A small waveform VQ-VAE, trained from scratch: trained on two synthetic voices taking turns or overlapping, over music, noise or silence, 15.2 epochs.
Rows from block 6 of the encoder, named by matrix and row number. Rows with one number belong to one attention dimension. Each number is 500 + 25 x the weight over its row's rms, rounded and kept within 0 to 999. All counts start at 0. Numbers have three digits each. After the name is the row's rms in percent of the matrix's.
# v: attention query, key and value (stacked) (encoder.blocks.6.attn.qkv.weight, 576x192, the v third), inputs 0-191
# proj: attention output (encoder.blocks.6.attn.proj.weight, 192x192, transposed), outputs 0-191
v.46 049:506491482519493526527513439482510506504464479490481529499502525508493494510491473528493536474495502494511492478506540549496518502466478507519500488507492528473478484495477503496546534502529479454476549522490508454508536497520546517499460539527514501505485490531480574505519480556497496536462518471514472521485506470462539504470485484519503505512491513530469542461512550468539527506499541493498486481480436538479495506526470522466466515494514479543526471504506514523506520515545504489486478516475487522539519501474518530466504500507450474425498499515483521533524479503516531505
proj.46 019:510484485501504448502500515550504515532501512501500488520502479495510481505495519482486496551480503505497497510507478468505488505485529485479517477515480475501589486484591518507415504508512530564515499470519513508510470501484417506509503496504481510508501508504517488481480544507516491416557484499504503484519498498531501499531488497486483515500490497485517454503498466493493503515431494492497491512538565465503525502495510483498526468498493490489487524498455509485447498505482486498500483522545502467499507478485510492539490506484572494513492494496506514478467561498505507518
v.47 061:480481514500482506521494448488494505475464500512494502499505488522504466523521494511490531500508514492489510482485522534518545508462496473506461474507491496490448500504487510487567511484533471477469538505476479462486538492478546494484458500521509492508481478524467565532500461534471511567471539470526478511468510487470514523479499518511491495486475544522507526461499550495518507468531513522513493496488453532494504506520474552485485538511491474513511510513531530514510528499537508500480475496461505517505543502492532496470507470487421486451528525513520528566521472508523521488
proj.47 026:509491488498503442494503514554503519534502512502504495521500481488511492502495521483491496546485505501499498516506481462501482503494522492485521486510483483503593497485567518506418501508507531559515498476517511509512469501487426515523503495505488507503502511502512487483483543501517495409566473510491507484520497493523493496539491495487488510502496491489523457506508464494494503518420493492496491508535563457506526501486506481497526466500495491483494532499454504489442497500475491495501486522547500450496495482492505494547494514493572492511495488488501508469466553499504504513
v.48 135:517521499488516471467508533541488523523512525499514511506496485466499521485470514503514471503500503523491510516486479463479451487517491532509536512471478511496549522485514514495446468517458503535516452490519496547493452515500451514517512464474502487490515527484509425471483537465530514424544451524464526498539477509523465455533529469466506490526520459487527487547512462500486497506457469484494514494518544462509519504481499464497533472505508502467494492495459492506457483484472516484504511505529499474484464497515477492504505508507546500542478495485486495445481516486494494516
proj.48 148:494477504509500529538488472438501480467494487499492499474505522501480481502514492525479518455511482497490497463499519524504519504476482483495467500501513508491434470512457477496534520487513460438484515527496492483483539493517528467455487515503499498510497470501481528512510488524474493580443549466541488519491512521512520510476500520525493497499494535501467511485469513497508498458570514506499492495468474543481463492540488540497461530500492503540483452496533504513569509517541485509497507483453503549512540519492505507451493464494476516486509532508516504539541454500506505491
v.49 113:484479492503489532541493463467513488489485480519492492487503504523509480526518471521477530491493494492508484484489521544527528506482491480492453489519523488486445472517471484506560532497529496461482539514488502456504546500494535491492491538516504508505498484510471569529507444534470492584463542476527458512478539488477525531472485526526494498497488538501480524441477528503512495482536523503501487504482447552487472500519485551483472518505484487540487494501546518506527517520521501518496491492460499539525538502482528508494493491487454504455512504504519520552520484497509518505
proj.49 088:507510493493500458472507522564502521536503511502504500524497482490515508500492516480507488543488515501504501529504482465498481500511517510499528496503486489506580521485551520504444489510494535559520491477508510512514462503486451527547506490500497503495500520500515480484490527487520503407565451525467509485517493483500482493531497487480497505506502472494534478510520474499494502535416489494498501505533543449517531504468507470499532467500504494464507540502458499491433494493464508492503492518549499444492468484501501495548502531503543488511494477492490502465464549499499499511
v.50 051:496507456542483555532483488492484446496486484495500489505514513559467504513522500501478465470495502501540508456507508519517579503507480528514441483519530473488480481507494464537523491510527489470528524540430478432485533485489518470487494487491496480497486460500529544529531500513480531493495532493515470515484511532512522512457502473508504508501481529553525498469477569513546488476506495506492505480499458495479475495557497506517494528491487518475490467479503503501499492536548490536516493504465515508506501504539527494498503478510497540493493518534466502549503477494466505479
proj.50 018:516491501484494422484512496535500511561496521512533502497501499482493515493489525490496514503504545482502506524481510466500445496512488500526527509493487522499560524470532499491444497516520500564504510493506486511495472495464437534522492484520528509495502517493467493488507526513518522462539487518496521507512499493508470491537497492498501489518518509493540490522517454503493495532441474500500454501532544465506514493484477497475525480511478485500497526501450484505451486507444503475508507503568508489486519511539504499513519518518549484520518483384486503461459526498501500517
v.51 128:514531507483514470458512542548476511522499519485506496514491484464491521481474529486520480519496507524491514515499476456466460489512509517488536517485492500504557535483525504504438471503458503528520452485503488546496460517496456505503510466471509476502514521489521435476491542468527513433535450517469542506541477500524475456530529474457523499508514468497523490555520465504488506508469465501487506494515541466518511506480513465507532477498501491465498503503461498481455477486474503483513514510542502473482469504516475503514509510521547493541466496506490493439478515488484486502
proj.51 135:494483505507500531538490474440500481465496489499494499476503519502482482501513490525484519454510483497490498465497520524504520502477481484498470502500514510493434472513447475496539516487509456435482513529496491483482535496517534466456490515501500498509499472500480529512509485520475494587445544465542489518489509522510518509476501516523495496499495535502465514485469516500508498463569515507501492494465470541482460494534484533498463529500494504542483454497536502511572509513543490508496507480449502546511541519494503507447496470494471516484510525510515503537536451500503504491
v.52 161:487473498512488535540489471471520482478485481511475493489509512530504467524534480511482514486502493490510493477502516550527543515475499485497471480530524488503453466505488505509555521492542490471491541511480510459508544485508542501490485527525488514494478478511500556524511464535475483573465549479537479502467532501478541538468470521542483515480480541516486510448473537496508504478530526513511489500490454542484480496525491551489475524495498504532499498508551525510530526522518486514494487496462498535534533500478525493487479474489448496452522509507523520564512499503522516494
proj.52 197:505524501492496473456512525550495514539505510499505503516496484492517533500485505477526471539496524501512504537497489480493473496531513520509530507493489499508557536489537521501464480522486535570517486472500503523512469505479471533524507477496508496488500538499513466484496520475528516421543456546455513488509488485494481488528503480475517497503512460500541485522541477504495501541438476496501503506528531464521535510465512467502542476500510498458518539503466496489431479481449518493507497513562498458485455486512490492540511532517528479520491476488476482461463531499492493509
v.53 173:485475495523497528546486465472512482495481482507486494494516508535502467519524483513464518485490485485510491478496523546525537526484509478497462485520514488494461477515481502513544529491528496470482544503484508468509547487503539512482485528533485515503476471521495567533510459532474493569465546478537473501464531497484541546474485534528489514478486537517487515455478536488516509480534523501499493514488454535482476497521490548493472532494502494544498497506548528500536520509530474520503474501475491543533538506486522491488476480480456496452509509514523513569516488508531515494
proj.53 204:506533503489495465457512530551493518540506512498504503516495482489519528500486508479533476539499525501512505537490489477494479493530512522512536507491490499508562535488527521500461476516482533553515483476499502523512461508484472529530506480494507497488503535499515472484495513472526513429549448541459514489512485487494476486531507472471519496503510460500536481518536476506495502545435481496503506505522530455525532518464511458502543473499513495462517538504465493488437483478457524493507498512551497452484458485510492493538514541515527482518493474488477488454456534497490494510
v.54 126:478473499520501533538494477447526472478498480509502498495506513532504478508526487513481516480506493485498498491504521541533536506488501489499466483519513502484456473520480490494556519483542492467479536514493507454500550496500545507484493531520494515512489484509473557513505461534463496579448561478538469496463524506477525533472459528524488510479486540506468520459487539491518504481539536513507496507474453546481474493516499546493471530500495495529497493497537503513550529530518481508486476494452499530521534507485516503480493480482459503461532512506509508548537485504518507493
proj.54 137:504520495494500469465511532565501516535506510500508503522496479499516517500488509473512477545487518505510502529505480476495482498520520515503533500500487490508570525488556522504463484514491542572518488468503511517517456505484467532547510487497499501490500527499521469491491515478521508415555450533464511486509487479488481493519499483471503504500505462501533489515535488501493503539435485495500511505535526453514540506459518465504540476499507498458521539503463496485435491491457507492503495518552497462492456480509496492548503520505529485517489465492484494470463547499496495509
v.55 159:490476501521483531539487462465518474484492479510487504497522506541503477520530473511473516493495498488509494476503525539532528515482497478503462480514521488486455476503471501511551529497526494463476545500493515472515547492503544512492492530523494519503486475523497553526515460535470493586458535473530472496471534497486534538469486523539479508478475534516479514446484531500514501488539517512510484513493453546489482508515496551490479530486499489540502498495543516508531519512527475523506476491463490539533529500484522498497482487485446493443526503520519517563523496515518510495
proj.55 185:506522498493496470459511523551496516540503511500505502518499482488517525500486508478526472542495525500515504538497489478495474497527516519508531503496490497507557536486539522502461481518487538568519485472502503522513469503478467531529507479497506499487501535501516467485494518477530514422544455543451513487512490486495482488533503480474517499504509463501537483519537474501497501543439477493498501508533535460521537509467512467499542475500508495457517540503465497490430482482454518493509496517555498454485457485514492492543511535515530478517491478486479487460460533499494495511
v.56 172:490473489513486532542490473461520481482488474512478488496523502523503462526535482518466522483491495481515490481505514541520540513482509477491469486521522495490466466516484496502553528489531497468479543499492516464512547487508531502487484531533494508506479470513490562528513463537477493572455541472540480497475523491484535543463480536533489506480479537513476518447473538499505501480534514509508491512488456541483477497514491548489478525496503497544506484505540524503540530520529479517499478492466499536525537495481528506499485483485452504457513512508522508569517494506532513501
proj.56 220:507532503488494467459515529553495513543507512496504505515494481493516530501486508478528475538501528500512505535488491481493477496529512521512539509490488502510561535487530520499462477521483531561515484474498500526510458508480469531527505480494508496488500538498515468484496515473527517429546447542459514490510481486493479489525507470469520494502512456501536484520541478505497504544441476497502504505522527454521533514465511459501546476500512496462518538503464490485438479479453519493507499511554498460486456487513490491535513530516526479521493473487473484462455530497490492512
v.57 061:493499528512485537514486450484497490495499475528474517497492501524515499524503475504471543484493502499501508492514529532538535470509475500509483501481505523500453480500473478466568507503543478466479527507506488454511505507502527526490460507540501511511495501512448575528502470557493476562470529493510437511477520503456532515481493516536507484498471513510490506448508526500527525463530530526508458481463452541490493492496485535491461516508491491531529489513544496522521512503500475505481475496460493523497527486496539511502499476480439490448542488498504515550508489486517529487
proj.57 046:507489483501505462498502520554505518525503509502504484526503477498513483503493514477484489559479506503496498504509474472502490507486530491479516471515478474505580497487598527511434502509505540559522498464517515507524473502488446517531509501503485508504499507507535485479483538500515487415561478504492510478519497492520502499527491500483479519501493485479523460501504478494486502519435493490497502514546552468508538504488517482500525463498498494482492532498460509485444504505478488499497483532551498457504484477482506489564485516486557497513487486505508520478473560500506500509
v.58 079:501495479535478526540464469528497473487500491493465492484570514531460469513526503493475478482497491503549523482509519518503576525485480489499464511499541484530486487489501489531490471490528471461504528514474499437482520506469505481469486506487490461476460504524514524549499487531490532512498526477530458520501512511509531535447528471462514507490480528535516495430483547517552526512518523503475499470506453504480491482528489504511471517504499508493482497482522528492500506520525490531516512507450513513505525503535509490504485494481491515457458524551498479574494485477483498504
proj.58 074:524504496474485449484512510539507529564497528513527502507496494460499517495475515489493491521504539482483506509483493441495450496519495519526531510498482517503513532467528515496446493526501529507525495482530494515496463494461481513493503467513525522502507528486476483459510515503532533473536460508485521504534499507520460476551493492487499499539516483472540489519510458501488496537438476497497469512517545452535526495491483481466519460512484479479497517504430488504453475498447524470512508501560510450467491506520509494514525549525514473522513494450473513462467525500506505522
v.59 164:516528498477505463459512533537483524514510520485512502512487499469498528475474520485520491520505513517493508522501479459473464478525494528501533512479477513510544526498525511492457467507474510539516457485515499544486454515502457494519519476481505487492523529493506432471484537461526514425537457525460526499536472499523458451532524480465519485515515457486521486545517465496482497509462485491489513492514547452525520498485514457505529468504509506456503513506455487493468476489478522488504510504542509469473467498516469494515518514523548506544484489488483482445480518489475486497
proj.59 173:494479502509502531539490475445502483461496489499496497482504517510484476501515489522478523460506476499491497464502514526505524503472487482492470496505512503494436467513460480499542518484513463434482514526496495481487534496520535466463493519503494501511499465501483530517505481522473487582452547459543489513487509515507520510470498519524489500495492538502462517483464524498506499458568518505501496494469466542479465493535488532500460527499492504542483457497537504509570514515544483509493503484446502548515544515490506507457491467487469519484508523510520508537538458501505505490
v.60 183:511532505480512465463514539528481521506521515489525508499477491468494535480465516486534483511506507511492516517501479461476471476519492525507533522476478505509545531492527501494446465507462507533525466500513492534493447513497462494506519476469508479502528525485493444473496542472525513427535452521466524506544473509514463452533519472462511484524516461482520483556518464507490486517464484491501513492512535464521516497485501449504519469507499503460494501496456476503470471488479519476492525506526502458475470494515480510500526516527548508555483501477478484439488508492473486494
proj.60 226:492470500511506538538487474454510479457495486502495498486503520518483473501513488519468528461501472501489494466513508524506525504475487479487465492509512499492442465515474479500544522480519470447484517527497501472490537493519532473477496522506491504512497464499491529520504480526472485565455551458541484509486515508502521516466492529529479505496489542502463522482463530496504498454560523506500498493478466545473469483530490538502455527500488509534485466497538507512561522521544476508491502485443502549517539514490508509465486458482464521480507522516526513545547471503509506487
v.61 035:508513531496479503468476528500518513515467517518475469544497532480477506461487562477501512494512501499464535482490466492511464508479494527523550529502480511525514482524511486496504467528489509548505491523535532560520473528523476548506532465473524492510472533515495454502474513475534522453524454530516551480505528472511472457485525528497487477520519506505514534511548463532515505476491465527478457492542526464522541468474493470489545467530525465484528534493490509470464479505489477509513510479517523455499518484532469521501509527483541512498463515498513489476508491504494525494
proj.61 008:491518504498500562520486495451499488455497493488459500488497508474503491509507474521507480478515508514485492487495499526506543508496501507510469509497513508501423517521434492504552502489458487415506491514512501486487541502516582483472502506483496498505496489503533517482510452490488504526440484497480487510497508516500533508525509506505511508507494482493465500476488509498503507510521527506498530504448465516519468507511516511509474507490522505501509493503530517508535501477552528521497506487437497458500471506469503500447498538512415506475497525603501499538537469504501497492
v.62 129:501519500475518469463514536525470532519514531484517494512487483484494522490457521501527483511493503514491512520493477459480449491521498520502547516497495507501524522497523497486452479522475521546514454484516482547490460508503468503509536463482514493491520503495503426474504542457527500419534460507471541500531485495521471458526528470466513478530517467475516486560509481493472488510478482495501513494504545453516529500489515452507540473515495480469511510510455476491466478492467503493500516509545515465466472488508479497513512505507544503547481489496485493430482513488506496512
proj.62 179:492478505513498522535482467441504484459488485502493504475506530505484478503518492524480527449509478497490498470506516521504522502474477484495464501501517506491434471512454473497536519483511460438484514538490494478485545492521524474474490519501499496510494465504479530517511483526472480571451543462539491518487521511503516508478501524527488498501495541502470510483461512498508496458562517507499497486467476543481459493530484542496450529502496505535485460496536505524567515517539488505493507483448505539512542520491509515452493472492475520481510525509523507535545460504505506490
v.63 060:501502502510546480504529509494543529510514495543538493525457511469532480456484525483487504511484502529476468471535464489483495469486505472498540486533467495446527469486531544506493526481496526498524493471543541500536462522573461522477546504540490505514538477504482494466468519512487477523502495503525501450528528503523471502513454549491468515502477521486452460521487483492463494440503529503507500516494526496476533508494521489514460517473526513522493510521490464492547523493501502486463492526512451497519542483454491500516514492471523488506517475462523515506523503524499515473
proj.63 032:468529503526491541466495518535497484517498465486458521499508500538525521526507474507529443498502450507542490497515501536500548509522507518492482506488517488502531507504485500497519494486531520493542485503466505497515487505525550490519470505485492483460495507506548502543500457467498497425483482515434489498486489477451490510476502489480533489475498463556493487499518577500521506495516507506497569492495435465487514513485539486519505553481521516460507494495493518493505499494551501523520519493480480512506421493521500496548501478496457504506505497529490473500518459487492480476
v.64 093:486443494521523510561489459481518482493474497514484478514520498521525461500530493505468520503496485495512484483511513537513536513487511459486493459521515483480464467523494505527520520481521495487482525489486511508504560480509519501504536546519494516517490486524495523520475494517479479555472518474524483485458521487494577545446503524508492510471490534502483505458470512488507491477522509492480480528502489536472492498507505540496497515498497461533491498510525518496540539507508464516518474521472477535544523485460520458514456462455463483447493495519530506576515496514551514525
proj.64 042:506518501500504463501498496544497518539494523518563513503512495506495515470486516497511397513507522496528516504487507472490477489465499536509520514495509510500579530456529506502440467514448505566551477493501477512480464498474450492494533493475512498497509507504480467513496519482512537433545458489504489504519505501495462477509507483481514488502501482524542474504494483502512502544451481496502490498539524458498535498496495475493513488520501490451498491508452477499468499532466510484508506517546507478485465498563489502510515521507548492497497506502485475474473449511496512515
v.65 124:500539512471494473452503530504492505525525525497518514494473519469493528484452499506519480507514519512480517523492502478477457498517464538537541529457470525506529528495518489455478482513468507509525462504517485513483455515483483507491475471476518485508509531453489462459513502462525525452518472508470502499529493507515438454551508484475515469528519448473529497540522486503499491517474476510515510467494526471517502502501483452493511499514495507465505505498474484518444471485468539496504526482522503480465477495512484536481546536548507509538509488471471483424495501476463466502
proj.65 114:480471497513494518522507497458515481480510458474447502506494504504518477537532481512483576490484474509484463473526488535515512514502507461486479484514498484491426468536482498491532554481568505457480521503489533491528543506533525503487444510544482507498492479492505526512494494524482470564452535495494514487485491495507543537474481526525482513499492512502465499493490511487490498455556518506492511499471480525484469505511510542508473535466514518538483482489532527506543501465526473514492487483471479541523525496452517501499478452486476505502504500496513521549538504479509498481
v.66 043:497521499469482497467508521507505533534491501467509505468477492506490569479474477485522488489507547510474501527496470480502490504499466518495496504490473508535500531502506506484449469515475477505527483506503490478485443538472499498484485472478526522467484535456513496469504496520508526407516496509498509503520492516524455448530489441475514500486495468486487477521542483533477511521507470512485544468477543460543505486483485476477497473507473537484515553489468477511457452484489505498523544483514507456505477514523483510477540554517511494539500459478466489464504529509476493506
proj.66 014:491489504495489525478503512456504477461504470480440496496488506459516499540514480509495577485495491503467481493515490528509512508559497464507483497501500497495396489542477493494565539489578503445464525509497526494523533504526547492524459499529494502498485490493516523479510495515491479564436533512478512496493493501508550529525497514520485508510502500475471523502506492498485494454549512506496514503459505538512466508509507525504487518480502514532497505493545520507533491455517498511496497480469491502509519502436506500487490479503459506505502505482503513538529538485503489487
v.67 147:495453483516519519550500448486510482503481487516490482499532484528504460500551500486478525506484475475514477492510506538526521515492525464473485471541533481497465463510485495541533525502522492499473533493485511498519551461512511519504528531535480511500483488538511524534479486521465475549490530493518504490466501469489574532447499524529486510475485540509472518466502512477501498479536513485484484535510471526465497496502497552499494515491498476539507511509530520490537522505517464506512464507474496535540534494469518455502464472464469497449492502521526517567500511523538524519
proj.67 096:509522504493502465486495497533495519532489530520560508498512500485491526468475512505505404502512540491516524503482509466488474486478490537521518525489507521497567540460518502501450459521449497547538479499505473510477471497469460494488539490470524494499507504504479470490506519483513543442536463494504490509520507511501464475534512483477512486521510485505554474504497464507509500548447480498504487495527540469512526502500489475488511481526501489452499492511457476506463497540460519482506514512550513463481470503556485503496519540518537492496502512490478470469474467512494512516
v.69 163:495459485525516531543499454485502480499468487516498477504525482530513457506557493488477532503495482472523478493501514536539522514489522461474494475532522486502467478517482505523527531494527493493467533494496512499512546476516523524517525536539487515514480488527503526531487482517474478542481529507527500495458504481477577542442497523517493521467483549519482506470492516489498505478536510492485479530511471531476486494493489563496507514496496469546516505493536526494538524501510474517509460512475485527537530488464507463514465471470478484454483497531527518567501507520536531514
proj.69 106:509533507489503449488499502538496526532491531524551513500507501480494521469477515505509432504515531495517526499477505459490479482479490545525523520488508516495564537462515503498449455512448503537540473499507476510480460498478457487486539490465519497498514504501483474494508518476514530447547456491497491508530505516506451471539516482476513486513505483510542468506495466507509499542439486498504497496524540454511527501500497465492509479525503493458492487514455469506466497540469525477509518509536509454479469502552486503506526545519536490498502516484481479463476463515491509514
v.70 152:502452480520520527541496449488499494495482480511489481501522482524512466499555493487478526504488489477515482496518509524525529504497531460482485477543528472493467457521487506527531526498538495488479531485499499493522548466516518507507535539542483515513497487541500524523493487519463473551490526487520498493464504474478583541451489531518483525484488554509477501472485522482507499480527510496487473533501484531476492494506495562502492515497495477537511503507537510495543531505518466507510459514471488536547534497477501472507459461469488481458488491523526510561492514512539533522
proj.70 120:518529504488503461484494498536492525530489536524550505495510499483486519466476518497512434503514536492515535519475510462488481484487491542525522518486505520502569538463514501503462454516438495540527480498505471510475468496471465505506550491463523494500505509506485474486509510481516528438548462500500492513516509508497459463548516479474515487510510488501539485506502471509510501546442482497505489498528532467517526502489490466489517466530498483462507508513461473503456499539471538481505515513535516448479475505548485501498525559521528491495500503491483481453468483516493510519
v.71 052:506467502533512499529508446483488506495493468514478502492505486529537470516507513498477492487476489489494486472522512549523540499500508467468505473540528482498449478538479509486504501486517499499485503505495533495540538482523523482512548521520483495526478461503508510518498511517496486562460505479514476493459510475514573523461512550530498515489496554519484522464448521491485498472508499500489471512497478533491490513513512546478477541479490482549477490515526527495551540525531471495478486491492484519506550466464521465491476445462472481472516521527512534540487487541538532522
proj.71 016:504515499503506466505500495547498517541496520514557515504509493529493507472491517491514420519506506499539514514492507476491478491454505534499522506498505501504596518464529509504439470511443505576544477491498481510480467497480445509496529495477504498496510512504481471525488512482511524419553459498504489502509503489483459477482505485481519490491496488536535468505502501499516505540454487494500489498547503453489537496485495475498518493518503491452507497506454482495463503528474505487508501519538505496489466495572493502520512504501546489497497498507491480468474455510496514513
v.72 082:523528524489492489439500544510487512526507520477514515494483511494470532489476507474517489514493517494486515520505481459484467509534478518519538531481481510513533540471502499475481470534474493507508461501518506509479441511473475517521458479490523496487519511469511474468510496470540507444508485512466530512521491491507432473546492470469523492522514446471494481558536483525496505524493470504500531484487513472507513493493500473498516473491474530464521530475462474491459466481463524506481536500528514466469461502512493528503531522537517504544497489462468499418482526481459479490
proj.72 067:485487506499486516502501504451512474473508462473441502497485513489512488545520469513487579480498484505475477482520491526512513508523497463500479493507501493493405482550472492493545542483583500445474526512494531488524544506531538490490445505537491503499487484491507528501507487520482477573444537498489511496490492502503542539490491524525486510507496511490473502495495504498488496463544522512497514497459489531500463508516506538510476531473504522533490484488534526510539496462519484515492497470471489532515522504454512502490488469497457508498504508490505515541540504480502491478
v.73 048:484532511520497490494499489486529487487479467514453500496514486510530513503490477494500522521505468509515489479571476513524511518487499491493436513505493497504500484499499526503508528486531500490491530485491555456527512494569534467514508508482479516507472481530502556539523497529472469529471544499482460476470500508478508492497503496506491493492440500518476470454498531504490482433532578496521524523515476508488528536495515515501465548488533504527470492470490510492529518488545494504487505503460504512500522478461504499542483473516493507459538504486548516559567489480494514475
proj.73 021:510503488506495465501505495549488511549499516509514503505522489533475509500501535491529457511501530493528511523474525480491468510494503527520518508485507512511595515463525496503460461516459501562515490493490467515482464498454447525519509488487526492474493517504498480520497512480526522415554458518485510510492502486480461485483517465474525490486515486525533518518514505497518500554436476496487474508537485458495521499485490475490528488509494477464510524495460496497430494513480506491516502510542503493491467509567501495523517519510538485511496480465489489448457503490503497529
v.74 229:500458489530506526531514469477506486495473488506486475499547496535506463505549490490483531494487489489517479493506516544540515515495522450481491467527534481491463468514477499518544538495525493495463531487497504515514557482505517524511521531543487515504476471535505514524483472512468474545479526501520509489446500474481583541443498521523483507467498541519480508473495518486506506491532495490492490522511479526471494507496498570492504524487493483545516504507539514492531525500506465516510457505479492535539525494464504478507465463467471488464489496520532507568500514508541519510
proj.74 330:519528500472499455493501509538500533530489532530538527504487497465497516477471534511506445506513536492495525496478503461483471483481490533522530524484484523493556528458522505482457472517456507538537475494515482512487455503480455486477508485461518498509512505494479480472519532480527532453547456500483497508528511522514464467547512485473505487527505479485538466506500459503502499527458485499503483493525541450524529499511492467476514467533504493476486484516452472522472492525473533467499535514544509457474482505535495509505533534533540483508516521468477484461474470512487510520
v.75 034:534456511518515492528528473513468459498474522487544469468533481504510450510544534473508495495488519460497478523492540496514518463473470468466512478539548469502496463529518478542513503491486507479454538478478489530525507445507505500526493497543478532481493503483513506528461498530522487522475498479486512528486467519463524541468530518551506477526475497466503541516500486482517474480508480500473500494501502526501521480528447485497489508509503458538469496509545463484508478535464464523525470499499484536491482477523522498475474514453490468474500489514486476509464514532528487557
proj.75 007:489525504503510502520493502526496515513503522522601496496509502534503514456459488502494387496495482493525522475506489479493507476426496536480487505504501507486534523470505505498441464496442497528554472495511481489502478508502488468446545509470508494508517483502490483514507487467489512475536493458542474496528501513500456475469505511497505494502503505508525443490477523521487499532463501504528528486529508490498533506504512490508492498522497517478483474514464479496503524561501502489491515514500502501493464493547472498504502527497526526496498503549504479479500418520494495462
v.76 122:502552524476491469454501549509498519503518508495499523487482505469490538492446504505523474504522514527491522503500484459470483504516471537524513537471469530503531540486504493466465470511478497507515462512500486499494444519494489486492474458471517488490512525468498470479508508488536527460521468515468505512543481514506438470553498469476511477517518453488531497542512475511503502514478487518517526471499522468531502504499497442499510487507511531458493500493473477506465466482495519483501546491532514463467480505536484532482541527532529517549517490465479492425508491481454470490
proj.76 064:492479498502496535503504504460505476462508471480443491499485502507508484534519486499492587494492472506474473496515491540512519514533506456483483484508489486501431465541485496498553545485557500451459526504500526490522529502531542507504455506530479505505490496495518530497497485520488469562457540511493511492482495492503543531469489517522485512492495514483452524499508526495489500455556518504497509502467469533493469500502505527510491518478497512551503511489543521497535499451530480518492489486462490542519532499436513499496482455490462510507501492497517522535526546489504489485
v.77 139:496459482520509528540498447479515494494471480504499486503539481525501462498547508495473531511478477476520489492512506534523521505483521453470485474529536478494471468510483509529532523503528494488478534496484509496510556476516523517510531527527481515502490485528511526521482492527478476548485530492532493493462516472487581535444500526524484515466479552523482504463500507475506499478527505487494480533513478535466493493494502550503490516494493465535510507509536515487544532507509474506514464511465490536544534484475506460512470463472471486451485500519525520566505498522544522512
proj.77 087:511525504492504462490496496539494523534490534523557509498513499487490519467478514502507422503512537493519527507480510463490478485477491543521519518489509520498568539459515502502452453516442498547537477498505471510476469497467460496497545492466523496498509504505485471494507513480514531438543460492504491510521507510498459470539514481476514487510508486509545479504494470507509500548441482497503490497530534466512527501497494471489512477525501487454499495512458474504461498545468523480507514512537513455480470503558486501499521548515533491496500510495482477464471467513494511518
v.78 182:503454477524516528545511451486510480505472487510486477507532485532503466498556497486479535507488489484523482495505514541538518512495530453472486473535524477495476465520489503529525538494529496488475530491486508508516556474507522521506522524544483512512476487536504522521485488520468472545483530499525512491453512472485580541454495521520499520474496545515479510467496517484506509484527507496491478528510473531470492490493498557496496516495492477542514513503531522488532516496508472510509460511475488536543525499475506463512463466465469487459485492523533516570492511519549520518
proj.78 143:512526506486502457483497501532495522529490531522553513498504502472492526470472515506506425502513540492509527502481506460486472484484486535525521526486501523496563539462516501498451460518451500543539479500511476510478469498471455494482537487468526496502509507501478472482511526481517538445538463497495493510526507517510463474545513484478510486522509483499548469507499457507506499541444481498503488495524545466518525501501491472487511476527501491459494493512454474508462494536466526478505520510547513456477475505549485505498524544524539490498505514479477476465475472512491510516
v.79 129:513550509471473467454501552510490523513513508486500515491475516478493534491456503514526471493511515525487510502484492459476481484511481529518512527466469533507536545478508502464472462503463495516531465513515490514489444530479488491489476463477526490489511521475500465484516510477537516454507468509468505513531495525522431464547507470471512491517516463491534483533511488522498495529460483508507519467499529474520504504491491440499516487501498529460489508498466481514457473492483527492490535493539517468471470508538490537493534532528525517535503503474462482424501494482456472481
proj.79 071:492478498504498539507502504461505480458508472479444491500485502502509481532517487500491584494490467507476479497519491535512522513527505459481479480510489484500425464542484496498552544482555500449460522504500529489521534502530541503498462507529476504507492495495516531496497486520489468565458545507498506493482495494505542525476486520525484512493490518483449522495505527495487499449562521502498509501466471538493470499507506527509488516478498512551500508490543525497541501461537484518491490487456491532516536497441512499494484464488466512505500494502520523532529541488504490483
v.80 107:501525523473489470446493536504481505508524510481509524486456501486494528499442490502520479491509514508467504512499484467470460497514481534533531533467486524513530531489519496477471472502478513507522459504516484516485456524486483502489467470479524496488519520457488466469516517478517508441518476518490511510521482517499443444561510481485501477531530455480524490544518488510484498515482480520526519484481528474518497512509498432509524496510484519456510511486478469504460460477479530500485522496537508473468459497506497531489531533527513502559513483476479498418490504479461465486
proj.80 084:485479499509489515508505501458512479478510462473438501501490505508519476549528483509492598489490477509480472484522490535517511515519504460491482480508501486497415469540480495495543551484572503459473523506488531492527541506530527501495447509537486505496484485495510528511499488521486463564451530498489522492483492494506538533476487519523488512497498515497465500500494513492488499458554516505495512499468476524487468507510507534508478528469509518540491494487539527505541495457526481515492489482463483536518524498448516501496481459490469506503502497492517520537535510480506492484
v.81 140:505460482526511517541497451483508483488472485503496477509533488523514456503553496485491518503492480480526476493514513528524535508490525467480484479536521485499476472520491506532529528496527500485477527491489512499521545466515508514511531533539480507508495475531509535519486491530471478544491542492527508493470496488472580545445493526528495524477493542521465518460497521491510506487537519489486480528499487537480499502505492564508495504490483466540506518509542528492547522512522460506499463513469497528540526498482511467501457468466484486459492489519538522570493507525538530522
proj.81 090:513526503491504466492495497538492527529491539524557506497512499487487520458477514498511420504512531493519531509479511462488482482478493542517519520491510517500569535460512503504455451516436496540533476498508472509476466497470467494501549491461520497500512505506485473493506510481514531445546465491506491512519506510498458464534517480479514489506505486506542486502495477509509499545440483496504492499526532469517527501496495467491511473526497486461500498515462472502465499548467528480508515514539516448478474504553486501500522563513533493495498508500481479458470473518491507515
v.82 050:514519505488473464437484549494481490527542492477481533479483486503482537481485498499517495482523530537499504545511507453508483496506491507495495537453490513499544541492529518471456507518481525492517484525502481495507475539457499508489456469477537473494527499488482478496497490484527498415518503513466493530529511495501462492535486476500526471533519466489496516518550481519480513525482482488485496492501521484541490492476517469475533482516492539489487512477479506493438455486467502510495516503526506500471493487534479510496521515542526510565499474484459495418473505483448480475
proj.82 021:495492500496489525490500509456504484465505474484426495495489508469509491538518484511495595477499494507467487492510491521506521512554495470512482499500502499501400483540453490496562532488551496425462522515498520492516531503524552497510467502519498500495485493496522526480510488516491477578446525512483513498490497508515538524515498511513486510516502503477465521499502502497492498460544512505496515503450489534508458506508503520505483513483503509542498501492541518509540494464531502512493500474458495505508524506434508501480491486503446504495504503499501519535530525488503488490